A small audio frame classifier, trained from scratch.
Model: 4.72M parameters, arch convnext, norm rmsnorm, width 192.
Rows from block 7 of a small audio frame classifier, named by matrix and row number. Rows with one number belong to one neuron. Each number is 200 + 20 x the weight over its row's rms, rounded and kept within 0 to 999. All counts start at 0.
After each neuron's rows are labels from the 100 clips, of 14848, where the neuron reaches its largest size: "top examples" is what is common among them. Only what is clearly more common there than usual is listed. The data: strings of digits, spoken by a formant synthesiser in many voices.
# gate: MLP gate (model.blocks.7.mlp.gate.weight, 576x192), inputs 128-191
# fc1: MLP up (model.blocks.7.mlp.fc1.weight, 576x192), inputs 128-191
# fc2: MLP down (model.blocks.7.mlp.fc2.weight, 192x576, transposed), outputs 128-191

gate.471,219,195,201,217,188,223,198,174,206,201,222,181,201,166,190,209,176,249,181,234,225,200,186,196,184,202,192,192,203,195,176,201,154,220,202,177,219,209,175,185,198,213,164,190,218,185,164,206,163,197,207,170,165,186,146,193,210,208,223,172,208,239,245,204
fc1.471,188,165,195,204,200,171,176,222,198,199,204,199,191,203,188,175,176,173,187,210,191,250,222,213,198,170,205,185,164,249,168,206,194,175,211,197,224,212,215,189,203,204,234,211,195,185,218,203,204,217,198,221,221,174,219,212,216,214,225,219,219,181,217,222
fc2.471,175,175,207,222,163,204,181,213,175,214,208,184,238,203,192,193,223,188,201,246,199,195,202,205,204,173,200,231,201,220,197,204,190,213,206,186,223,212,173,185,206,181,195,184,211,222,242,191,176,198,207,216,222,181,208,244,184,232,199,175,183,213,180,157
top examples: "five"; last digit: five; first digit: five

gate.106,207,193,224,173,229,207,196,177,203,217,184,168,201,202,202,254,202,188,188,232,189,207,194,233,172,192,195,214,173,183,207,191,209,157,190,199,215,189,197,195,186,257,206,210,204,195,194,231,207,191,190,197,195,186,228,175,199,183,229,174,222,218,184,193
fc1.106,220,204,219,205,237,189,223,178,213,193,223,180,216,185,228,191,164,177,181,207,245,192,179,195,228,213,229,177,171,199,206,216,207,193,216,180,201,171,212,201,202,199,174,227,222,190,192,231,205,208,187,216,159,216,215,190,228,229,186,208,209,184,181,185
fc2.106,228,201,198,201,185,182,213,180,195,181,246,195,227,217,166,208,212,205,167,224,237,234,218,214,183,147,207,218,189,182,174,210,205,199,221,206,137,183,174,209,229,236,202,205,212,185,195,211,203,177,220,220,193,181,205,211,202,189,199,172,175,222,204,182
top examples: "one"; first digit: one; last digit: one; white noise

gate.418,189,168,231,222,208,196,176,150,182,215,202,198,226,199,188,201,184,174,205,189,180,207,228,196,204,180,209,213,169,173,210,207,194,172,208,224,160,187,182,214,223,221,207,211,169,224,188,206,203,175,187,154,151,236,168,193,166,188,227,210,239,209,227,192
fc1.418,215,154,206,225,198,171,208,207,191,233,185,185,169,176,211,184,196,237,244,187,213,176,197,250,176,217,184,223,195,174,164,220,184,227,244,196,160,188,214,184,221,210,201,218,182,196,223,194,175,206,205,211,176,188,157,200,193,217,187,222,198,172,226,177
fc2.418,203,205,204,219,198,189,198,211,201,234,185,213,232,225,227,174,209,187,212,205,191,202,214,165,209,204,207,179,171,222,234,190,195,181,193,216,220,197,216,229,177,238,209,178,154,217,192,177,196,179,201,207,176,225,230,212,198,196,228,223,189,195,192,187
top examples: "one"; last digit: one

gate.308,182,180,231,187,202,196,217,196,202,164,191,198,200,204,227,183,206,216,203,225,201,225,213,204,222,213,241,187,198,206,186,176,219,185,209,177,209,186,195,201,255,179,196,180,167,238,200,203,194,205,164,214,182,224,164,212,216,235,224,231,217,158,220,188
fc1.308,189,210,202,213,222,188,172,200,206,200,208,219,205,240,187,189,187,192,194,191,206,198,221,165,202,217,174,201,230,218,238,262,202,217,214,213,188,202,206,223,195,204,191,196,206,185,203,216,172,202,224,186,203,193,224,208,205,194,212,233,177,219,226,213
fc2.308,189,214,208,186,176,181,195,190,193,213,182,157,225,192,243,197,190,228,197,183,192,209,186,220,211,207,225,223,169,217,187,201,209,201,195,193,173,203,211,184,200,199,186,194,198,220,194,221,170,173,182,226,211,204,181,218,241,201,191,192,228,188,200,201
top examples: "five"; number of digits: 5; first digit: five

gate.316,210,205,222,213,226,211,235,206,215,193,169,213,197,216,204,208,212,227,226,170,205,227,157,232,212,233,182,200,202,190,187,220,209,186,218,219,216,239,209,168,232,221,190,203,201,195,207,171,197,210,186,181,168,226,222,218,187,232,192,176,212,222,212,213
fc1.316,203,199,209,202,232,234,184,221,223,185,202,188,199,145,212,180,203,223,208,191,210,206,186,167,189,224,190,202,231,209,208,225,182,220,204,192,198,248,199,220,210,212,188,227,195,222,212,205,205,181,196,202,205,198,215,210,220,234,221,255,207,192,192,193
fc2.316,195,201,199,179,227,194,217,196,182,193,216,198,200,185,209,204,222,188,208,216,204,188,135,247,196,204,192,193,193,196,193,222,193,224,193,183,199,199,214,180,200,232,189,209,209,203,189,225,225,197,243,201,226,180,174,182,219,208,195,198,158,173,173,204
top examples: reverberation; "five"; first digit: five; number of digits: 5

gate.488,196,227,193,208,190,188,231,211,212,174,199,196,193,224,210,210,181,222,165,200,197,198,208,189,183,184,195,195,184,201,200,212,187,207,247,172,171,184,212,198,175,216,187,202,195,175,178,181,172,224,239,221,170,202,184,200,182,190,213,197,191,215,246,198
fc1.488,216,187,160,243,233,206,223,176,216,204,200,237,203,184,194,208,197,185,193,208,171,262,196,193,209,210,188,213,181,234,175,201,179,214,183,218,209,186,190,177,231,169,208,177,194,223,179,210,191,209,201,174,174,192,230,212,226,226,177,223,196,181,221,222
fc2.488,197,218,226,165,190,217,187,184,214,192,198,215,228,192,206,189,217,185,203,206,163,190,204,251,205,220,165,252,204,207,195,205,212,214,201,206,229,223,222,199,211,208,208,173,184,142,203,191,196,174,200,211,224,206,191,213,217,203,196,201,203,193,180,205
top examples: "five"; number of digits: 5; white noise; first digit: five

gate.396,207,206,166,233,181,213,216,193,172,207,202,176,228,211,202,203,210,213,207,206,190,169,206,164,202,216,217,209,171,188,189,198,241,215,196,191,221,195,213,187,219,198,162,194,230,203,209,220,230,196,203,199,184,218,208,235,183,157,208,197,176,193,180,217
fc1.396,205,239,191,182,180,227,224,222,196,212,176,200,201,204,211,177,182,166,217,207,179,197,212,196,215,188,187,219,250,191,197,163,217,235,209,186,198,195,213,220,220,164,186,193,190,181,224,191,196,186,199,185,213,215,191,177,213,182,218,220,214,190,181,190
fc2.396,218,196,191,205,190,182,191,187,208,249,201,179,213,223,179,187,225,194,193,203,177,200,232,230,192,175,198,169,186,261,211,220,189,224,185,161,198,189,219,215,239,222,194,195,237,205,202,202,187,198,167,185,187,170,207,188,183,218,197,161,230,222,186,167
top examples: "five"; voice: child-like voice; first digit: five

gate.398,212,193,207,196,154,227,237,196,192,233,200,159,203,198,211,202,182,208,233,244,220,177,215,210,209,222,187,216,228,192,214,170,228,214,168,192,225,228,209,187,182,187,201,210,214,177,204,174,193,199,166,206,205,186,202,178,179,205,225,179,177,191,192,231
fc1.398,212,212,219,211,200,204,190,222,223,215,223,213,206,169,246,201,196,215,201,191,197,201,190,188,190,193,191,209,217,217,197,216,177,202,211,192,177,192,187,218,189,209,197,174,199,197,213,216,178,177,200,203,170,169,201,165,187,213,229,228,210,177,167,184
fc2.398,180,207,211,196,197,177,234,196,215,197,220,232,224,146,216,215,241,170,202,189,229,211,203,215,213,220,191,172,185,179,201,163,211,204,214,157,176,176,221,193,209,209,209,193,198,198,211,226,212,196,267,214,201,201,193,214,160,206,192,199,194,219,185,230
top examples: reverberation

gate.165,203,202,176,177,210,183,201,177,204,194,171,205,216,220,180,215,231,223,230,207,187,211,206,194,196,163,198,199,230,184,175,182,180,213,191,219,191,216,201,172,241,217,212,217,219,173,211,207,205,183,187,219,224,173,174,175,160,216,216,203,199,217,204,196
fc1.165,207,234,183,166,222,187,190,217,203,195,182,201,194,183,198,203,220,201,239,157,185,218,203,213,208,193,172,233,205,260,186,191,209,196,218,185,199,210,202,184,230,210,207,191,210,179,237,185,191,189,200,184,237,207,182,179,197,230,202,207,198,199,189,193
fc2.165,183,218,207,194,192,201,191,192,203,190,190,171,202,221,182,216,204,202,205,220,197,194,193,202,192,192,206,209,158,175,212,213,223,212,210,183,194,219,180,204,186,201,188,190,211,183,218,190,194,209,226,229,170,197,244,191,228,154,169,225,150,233,190,217
top examples: "five"; reverberation; first digit: five; last digit: four

gate.340,197,188,216,213,212,179,230,190,223,198,209,196,163,214,202,236,213,199,260,216,213,192,223,198,210,220,164,211,207,197,175,165,213,222,206,205,217,223,223,202,215,193,197,205,260,210,217,222,182,229,189,233,185,197,188,219,228,201,212,218,191,196,220,220
fc1.340,220,232,189,181,217,232,214,198,221,176,212,157,195,192,205,182,210,207,214,194,186,208,216,163,188,185,195,212,175,214,208,200,192,156,191,218,199,190,212,215,177,210,234,213,195,185,218,169,214,215,196,229,215,188,222,197,216,212,224,178,211,195,221,192
fc2.340,205,205,185,216,200,204,203,239,247,225,208,235,188,215,193,201,289,199,173,240,186,168,188,231,202,216,189,216,195,195,212,230,197,214,182,222,203,246,188,205,179,214,196,200,190,210,245,160,215,202,210,207,215,221,197,170,224,204,230,211,205,172,191,153
top examples: "six"; last digit: six; rumble; first digit: six

gate.505,233,196,221,186,198,184,230,198,221,155,210,192,210,186,207,216,207,185,172,197,206,208,164,182,199,210,187,186,173,200,206,214,196,231,206,195,188,229,216,192,199,199,203,176,193,189,177,231,235,187,216,198,204,180,238,207,209,223,195,213,200,199,221,197
fc1.505,199,220,208,173,207,209,194,242,203,226,193,197,163,228,194,245,222,202,207,179,206,201,212,180,186,200,226,231,187,214,206,203,171,201,201,202,207,177,197,183,216,232,219,227,172,178,197,222,177,197,178,177,188,203,209,222,180,204,184,199,191,183,195,165
fc2.505,215,205,185,191,157,200,188,238,218,158,211,207,215,222,173,208,211,194,212,219,186,212,171,229,232,196,211,199,200,188,175,196,162,175,186,220,191,213,175,217,219,192,184,207,185,218,176,200,204,236,228,241,171,208,211,180,189,207,191,173,211,204,153,177
top examples: reverberation; "five"; last digit: three; first digit: five

gate.463,218,209,197,181,210,205,156,191,186,188,184,186,226,224,156,177,214,199,204,194,193,164,188,184,188,187,191,201,166,194,179,222,166,196,209,219,222,170,187,183,255,233,204,205,179,194,206,169,180,199,205,188,233,203,207,179,220,218,215,203,183,169,217,185
fc1.463,210,233,223,197,206,171,172,217,201,186,192,213,225,199,202,184,192,195,194,206,237,203,181,226,172,202,206,191,161,177,214,196,219,213,227,189,222,197,172,188,195,201,205,198,170,223,199,216,211,202,175,205,212,246,190,188,245,200,204,169,176,171,244,163
fc2.463,207,174,208,229,193,183,184,228,177,211,230,183,226,228,206,174,210,231,172,187,205,208,193,207,225,180,214,240,199,192,222,192,202,234,229,166,179,195,196,161,189,235,234,207,210,220,198,175,216,191,183,174,179,196,182,186,185,212,213,229,208,195,198,211
top examples: "six"; last digit: six; reverberation; first digit: six

gate.133,180,177,217,168,214,223,192,174,215,175,164,219,227,193,209,196,194,222,179,224,204,194,194,156,168,189,181,178,199,177,180,226,178,179,219,197,168,186,217,197,197,201,214,210,215,174,188,215,205,238,179,204,187,161,214,192,155,181,206,191,187,189,193,214
fc1.133,221,217,191,185,190,187,213,182,202,212,204,140,193,193,215,209,186,194,210,209,190,152,211,219,196,210,224,203,192,207,171,185,201,241,196,197,222,183,200,225,196,193,188,213,190,218,209,199,194,240,199,221,213,198,169,167,188,220,200,188,202,225,210,177
fc2.133,192,231,190,197,182,193,199,169,241,186,231,211,182,196,181,237,246,212,190,222,195,216,190,177,180,238,178,168,205,224,203,214,185,169,174,202,203,228,178,211,224,205,196,193,209,209,227,205,213,190,240,230,208,180,216,215,188,179,199,191,220,197,168,206
top examples: "five"; last digit: five; last digit: six

gate.451,203,177,200,181,216,188,203,223,201,199,203,216,196,174,192,182,213,209,222,168,204,201,184,196,192,201,183,218,223,219,186,186,175,187,214,193,200,162,187,209,236,213,207,142,183,169,228,200,185,188,198,198,216,209,228,189,219,213,195,186,182,131,156,200
fc1.451,215,210,209,198,197,166,215,201,225,168,176,245,193,188,214,207,234,203,169,198,204,257,203,217,174,200,211,187,216,215,218,179,208,197,204,185,184,202,229,205,224,182,206,195,200,198,233,214,176,194,174,192,235,233,187,213,170,179,193,155,203,222,214,207
fc2.451,214,202,174,127,194,194,202,180,204,186,174,156,226,214,172,181,169,198,202,184,200,242,211,206,213,206,225,212,173,192,210,206,211,218,218,207,226,183,190,212,222,176,178,180,200,218,194,222,220,217,208,184,214,188,170,220,182,227,209,232,222,205,205,186
top examples: "five"; last digit: five

gate.87,199,203,170,219,193,193,219,216,227,214,167,212,172,212,181,207,233,228,201,204,191,223,227,229,192,230,202,233,199,175,217,244,204,226,206,211,201,208,201,192,198,156,199,201,197,169,203,225,205,210,227,196,200,213,207,203,151,182,217,214,226,211,208,180
fc1.87,202,199,213,193,162,211,209,207,191,225,243,166,220,202,197,193,174,163,202,197,224,161,160,183,192,200,203,195,222,231,221,191,199,211,188,218,170,202,199,183,216,226,178,203,193,202,203,201,175,189,201,172,209,185,220,177,217,178,210,156,165,200,191,203
fc2.87,200,148,188,223,173,170,178,175,201,213,227,195,235,207,193,178,179,216,181,173,205,198,243,166,210,198,215,218,174,210,233,239,207,181,204,185,171,167,193,224,182,227,176,200,160,190,186,194,207,207,208,201,193,230,165,200,201,193,218,213,218,178,179,158
top examples: "one"; number of digits: 4